Rows from block 5 of the image encoder of a small image-text matching model, named by matrix and row number. Rows with one number belong to one channel. Each number is 500 + 25 x the weight over its row's rms, rounded and kept within 0 to 999. All counts start at 0. Numbers have three digits each.
After each channel's rows are labels from the 100 images, of 14976, where the channel reaches its highest value: "peak at" is the part of the image that holds the peak. Only what is clearly more common there than usual is listed. The data: rendered solids tumbling over patterned floors.
# convs0: first 3x3 conv (encoder.blocks.5.convs.0.weight, 96x96x3x3, each kernel summed), inputs 0-95
# convs1: second 3x3 conv (encoder.blocks.5.convs.1.weight, 96x96x3x3, transposed, each kernel summed), outputs 0-95

convs0.24:492486460501496512484460500467497501508461489483464524486516467558454497489484490452503527520488504484492510482493522531428460453499480519512476446516485466480506482457522503476514516522451454496510499461495509497507476489539534480467487486493474483504473512501503530457508519491481491467
convs1.24:506488491495477474478469491558498502450541526515507500510475504522495509551517506497459471506495512488517482489477522482498510505514542502475516479511500540503492534508478525503503507487528523474481540477462493475553525450547487470486501562494469461451471479458472476495491481479508528474
peak at: centre

convs0.23:514505456491441490465477464509533460464516490479519506519495482530475472505508494491485501475470495490457498500522532497409492474510458487555490487457481490484476511479465517514469516511511521479496518486479537494498503477474506455495474483451476530475490467462484495506509490490498494524
convs1.23:459514519477489517534482517526509530515469508444528510491478507499488520514509499522511505466528478481472490506524520543488550528511500489519481482485470540471511510475501469514486514496520507517527494546568475496502487555531487496479527528443508444498503483486524499494540484524467515549
peak at: middle left

convs0.21:471461502511509473498512479472443529474478475534486527521490490500468438533484488479511500488509470484503511517529502489467520504474484540465508496481499492498462509457450459486505496498489504564523482470507479486460501484498493523509481466481514485450531472526516483466503553502463496463
convs1.21:524501513494509522519495495506511464514508465476534515489507491471482506479538518466501483474501492548425536465499533477516491496546519476477482513497493503501519526478505507438504502527508482540485481531473533522489456552546438498485484522490520546475481512529498514528515512488498520523
peak at: top right

convs0.75:469498478490527489521513500504475539459459497495471522516487521563467482465497482465517483543517487502477516490464508498507454486484475505550503504498514509500509518481503478518480507504495448505480468539488504489498501519463469507462451495537518470416467514480477465473522522513487492504
convs1.75:537515517522499518463470492482495543524465492489508491517498478535526498524518465526474526579524542461520500511488455475489516519524499540486506510506493482511515505501516510463519536512461534491502543488517505505461501454541457496513460518503497471501478493491479494475510470493431502493
peak at: middle right; top right

convs0.72:479482521503499505526521505507478563479467472453493501513490466483501508478460497472455525422519476459497506525485453499465526518491487506508484527498514491503520476491498534427502514469483530543467462492470489509502479504505470527514529523493498522479513487467482491462498506459491511487
convs1.72:520465514449485478512474578524477464481535513469445511491484527504510486486485467480475492441480531513509494462476485530511457477505477490507508513483478462484498494538460473525494504478495473495473479500462514495532480504487522494503479520518499469508505485467474450501489444508525486500
peak at: centre

convs0.34:472488475487470521502491451464471466506543529477517474476496498384525490488475507494486501510484472519505504545492521510529512484548508522499481487527507507464478524506499500498484481471498481487512494510500464517499485438484481497518473523504500516491503477456532526532479513502542470488
convs1.34:490533479527504463514487490543490478533555468523536479482546468509504520489491541456479515512512495527496526513509532500463493506442488458538483482481458483491499506493492480509516496490485468506497526511549487559490528518489537497462517522534495471459483491514511515476486495459508541491
peak at: centre

convs0.71:464490487475546474512502474491481439496505489526459526496493493472515483491463477497516493556476489542481510519511481512475476498520478496479492488513487442537504483493511504438525527498503487502518465503474491478470503552500466493505466483481471483442439515483519499526497477518452495504
convs1.71:499486506461464476483463478486480511482446459496539514479502447505542496487533527510503488498567484508517461512472527528488509499496501495490480491474513515557519531502549508496472472495448513481488530479526491528463526457500503510527490466529510483509528461514505482511524521482491482538
peak at: top right

convs0.8:498427540523477487527517528495483455504548485472486497530486521493521533535525478508474494460498531502501466487488543462556476502492499524489503488548478463479487472482501492435544517491510521478494458500511500525459490485494507493508518516462457483474524491501505526485526481495486515499
convs1.8:508533481478504508519473462506497491474500504494489458497499484480469484508511527492491533491486462516526485489510481511479492505528496517486483528545518510518495501497501466450501467511482470512506559484456447442508471486448478522469478501486508505519490542501519506521412496451515500464
peak at: centre; middle right

convs0.1:474472532502509496467460509520491567478409510498504530514489514493516454490486500494459520511534502498476513508538444522489472496502489501526495471451518457502502514502492489449506473509499496510506552484482486505486520503468471497467499511492484452535501469522488504493536499507466474516
convs1.1:548505499498536467505489497496430470519524507557474490484483482469509481481498521492524494528484449527516475483514498458545477500504501511479451501509491566470466415553484469500506502510504511508496492492513494505563484501503505488472484503485484469490490492523498503498488478490501520488
peak at: top right; top centre

convs0.83:494494512518491490509526504453510450523500500467524495482488534473473514514524471489431527496505480544469467491520527488527507497478482518477508471471518500493506466462481470523475517503507480494488439520470510543469507472490499482465498502474544516488470507432506511519500526485534444500
convs1.83:454525492460514518494472455518477479499488477520523477530505529464567496481501504520500487505523472541488506469516476576458493489512494513465454517489515475498531519472509506501489521500487471481477557473505457487491505486504503503498470486524475529460489498545512529472487506503533538499
peak at: centre

convs0.93:506509474489490478455522488478492502472448472509493490495510530511476463528521498483479521493522480507498471483503470467486487493483480482482486524457537513551498515501452475490480473534470518479454483525492464535509524522458447488486486463455547508504513524460482521487473514504469545471
convs1.93:482514497507466497508484497526477477439493483479498462522537500501479540483490502514512502509566553513502522511555495498484513495471516483498504496501488463522475497511504500490527480479510474517547554490505498474489517513438438531496462509503491486463494485503549518446546517505487485503
peak at: top centre

convs0.66:464518478483490471490518558565499477494505478477552503482548496505488488481506489504499471450486513475502469466487449491492463488534506486487490472523490529496495531489509478523499464495505475500537476508512525514474523499478501485498449499453461554458487475465470507474521534501504472495
convs1.66:452514470494509527529538470517519494494490509519464486526487453489486495518475443530502507478506457476464473529516440508504505460485490499507473493487500484506492454514477508454515465526466511509470482494438487490536465486480516469496509510500482496519466518526493478516473506439507540500
peak at: middle right

convs0.26:481482499458472492530473462479482461484508495521504496498475505495499446449461510470477493544488511503477485493512449524468512478496480477515460537448543586488478531472511497500481496503485470482535504485476488517508473500489486458510492480469501503468454486505521480512489524479475500503
convs1.26:517442526528521492526497481543496503536475538475520526506498538501516520524488518498485555455499450512488504527515491518527491494523472501496505506491469494517534497494481544467466515529495516541496518489458484500492486549457509499515508501468492479501493493478548464473504493511452561537
peak at: top left

convs0.11:465466515463518467499540512510504516492472499549487506506511532489469472461459514537456488518504471538531505484537490530523491479473442482503479469539501487524492508509477511509489478481465451507491488480476493485478494495479496531457493501459510464454461497500460487490524471481475458494
convs1.11:503492503501495491491487500492495524475522498538521517502493521500536463514523519486480529527540533497495507454492502482497527497543490489497481515493464514489472504511468507499474498499540470510477413540483485548444470506481448482533497471484497492498528517524481483490525581495528515523
peak at: middle right

convs0.65:451460522490471482517554545520519492440489497478525475507483498473492517497472481483487523443464503503453496516512514523478535496480484528475512493497510451502496488498484492438483520465486477551473461527522481483461514509515467505496514493551514496460501515507532513507499525493513471488
convs1.65:491542491491479530463474490477471484529510480528461496518457543457504532485485524480462549499505513529480521520480476541495502527503496484506514504514510521465544525484453498475493500512500501498506534532535525533540471537469511493522534457492526504524489497545459495512508548512535513515
peak at: centre

convs0.70:465440498549510488546474507502449471541523522439515484478501517473474490490519490517522521503471500527465515534495541513534482459509505503466531488562529513465498480460507516479528520524491492503488472485533484517498524514482514476512503510530518507460493514503558535499519509512496497510
convs1.70:526547495551512493545488506480489490524512517516495521497493478488526480500489472517470522473471482501547469503492520474497500511527526499572476498472505502527507506524542485507538458512470518540458551486468430474508469501534524502503508502519498513541493492540493530498483533496514531495
peak at: centre

convs0.53:532484494451488532476478534482499516487514479480489523525508473507469461513459502499478500494492498461493490481498457509509512493497475540510480502452470482503477490486501524506475525513501449500523497505461466505482489543504443468457481492486475484438452508475456492475533533461502534475
convs1.53:509505497504552464515491505507494516502529446483489547510502566493487512474486495512532527520506491483538474492438533514539481494542474495475520480489539540538500542499484530463486471463504532502501483483463500488528502498489484485529526495466469537518485501485506502512491484535451481528
peak at: middle right

convs0.54:492507539497476472503509470502528496477462475465482488511524530505474471449533473517442497476490487437499483493484499458460498506525509500554500468460508512486494483494496465508510521516491480485466519492466507512506496522458454523496458446497499498513484527528537487505478500550489536471
convs1.54:514497475535500475494482523481457502495524520528486513473488466522489505489468552483540517540488507529513553554539499507556503501441482509472508470500459496517527477502541495528502524497503504538507503484502474526498543506485513463442492502498477484510487496506514551445493474503495506489
peak at: top centre; top left

convs0.10:509454486501515518460547535494488495464463481538495505478500511506486545470517490508489482486461511535473534534514490460501424490520485520525478511484548470481490481500516489482488473489489486463520518492513503521554504501480468455506503499467483428492482496522512483467510478525483486519
convs1.10:498493499526506461503461495507487505479508494504479459512534460512492470477542511508463485477472517417487471505470499528494502474483499524503558509487427528504518516507498506516495510479528544491491494560500489487529488502492504499509502517507491495482506501493474439476484468449527516451
peak at: centre

convs0.56:490447492465482493527512496490478485515494535512537503462526521472446468498509468513498500471465501509530473486502496483516485451426512498531474472537488498479500497500466479477540502516517532490534474524484470534509542520499487505466480496471527448471549504534511505499516489520469484501
convs1.56:445523486559498509503459470487486457487519510542488471484533511494512492492487522538474508449486503491512484494497495478504543510571474514490517495525478500525502493518484530477484468487520509516420530500504522461487505495492515462525517485499506483486512481557511479491519492443482515484
peak at: middle right

convs0.28:451465507501484514524512514540494465508460494553518507491510543418485502504481495506467519499527478537475478521513487507468509467508462478476465473480472512476487497502520450497508456515501498513498522446492492533475479494470496487503503504432560519501501473511519496505484506500482481500
convs1.28:521446482565521506484492497491473455511526457477526480507514488521497493451525521506476513524507478513461528494518544524498502488522533467512476529491479500499509506524470542479516489470510477517533458500483501517517554509481464495514462480449471483492493483520544527502527504507533525464
peak at: middle right

convs0.47:512473478507524525467509517476526491485479476465486472509504492511453511447472516447508511490469484497454498508533485518493513491493482539453496493479466499482520476506476505492479527476515482529491471513453519510537459504526480466453502540536521496558483458461496510489512487505495474452
convs1.47:512554513464479547491482493478503513503535536477494527477492534482474486498480428527500517504464516535534481481456513540478482499487513502464512510520554505470443492476506540518496474450454489454522480477525503539502466493490478506489498495514491478454502520502492481491495491488498498505
peak at: centre

convs0.78:468497542529525451472544492500526466455513554463510503454486467457517511484509547481487506513536497492463513524455513450479471481504498495519511494513513505507495501478508493468509488505480500484471476466481474514504504496454467507563484518444510542493472502510476504513515514493507469496
convs1.78:510509491473481487508507452482503507502510500484475453473486494526534462522495470448493500432479485494520466506484513519475488482486471490516516496493516497479487502545513497517502530476531528492494447489461486473525499517498541497453444492493501474478485464456493558502498455521516548484
peak at: centre

convs0.85:468500514499508462516504501453481520470464502484475502484519509485449471476524475522472513479541528486457493515478466467550486492464503498468546485487464500494513520500498493466526469503509487495458459572483511528481534507496449487488492496492496464492474489535497536501453533503500490508
convs1.85:497501492540504498484503479453458524480525461491504513470499522494489536459537535520490477567499520535525493519542517500467486512473498515524470505488479452530520511532504494463495525527472476542475513492514477529432482501481501509476486490478473453498507502553514487514482468509476500513
peak at: centre; middle right

convs0.91:473464461518512488508538490458526486480478465514522488502522516528461440506497506506481564489472508492496512505512483517504522469490492522428479505517492489478520526483508522473503451468472475537507504485548481521498485494461504517529486516505491477481455505483490513461492482501501431475
convs1.91:477549496496501493484491486516479499502519484494545495537460520509551495498536524506511539516526466463518514477540451490458512490534499475528491502486459482505440491533478522512505474526476508458480486533509491542490537496518500513512518505450453448496516490531472510519532526495525498514
peak at: centre; middle left

convs0.67:463497483532468501500481500482451442495515480486483508476502462441472521513505485480470525477513461486493495484514492489458492461489488470442462507520534487496532484473522541472479492469502509509526516489521523461518508532517457457524495516432483513519474496482492523494523478521485502505
convs1.67:518504491463511494516487484541507476462506516456483512488501509498499524476505532518531518447538508547477502479521504528449513538548497500517505510466466526485509552514497514483463506559512501527521527525470516532479521549493524486479491505461535503514519512493531476546529535515484493519
peak at: top left; top centre

convs0.7:474511468462538478459574547507477489448501459481474509467477511520521502497482506535510495519534523454499486505486484491437472516478501520514521469465486497510505512524495486455491489502469506489494501495475520525445519498481460512519483462487458476513525499490514477501491495480453488479
convs1.7:451490526487487479522466478468502541505515489542492499529540484499512455489502490499461465459549466509513515526541482485501541518494478486490496473497529442486532469533513489482461461521510518503444525508481510473532495455490507478508452480493510488520489488506515461496509516495460505528
peak at: centre

convs0.12:514526483474487516508506469424455484499498525492500512489500466494494510476474523505470495489454497483455496512517484464489491474535468456458476489478503481497483512498500518472516524454451458525478471491499451524448500491533478508513513480566499524499489484522490483473531514459494499512
convs1.12:480496525482465486481470543507497492485450475523512462515482502493488533448476489515535508495506556497457513504488524487471518516491473457485503495512478502491512514482499465504510488498506524505488494500521517532517449505503519445510583539461525483466496490470459512512478530548513475507
peak at: centre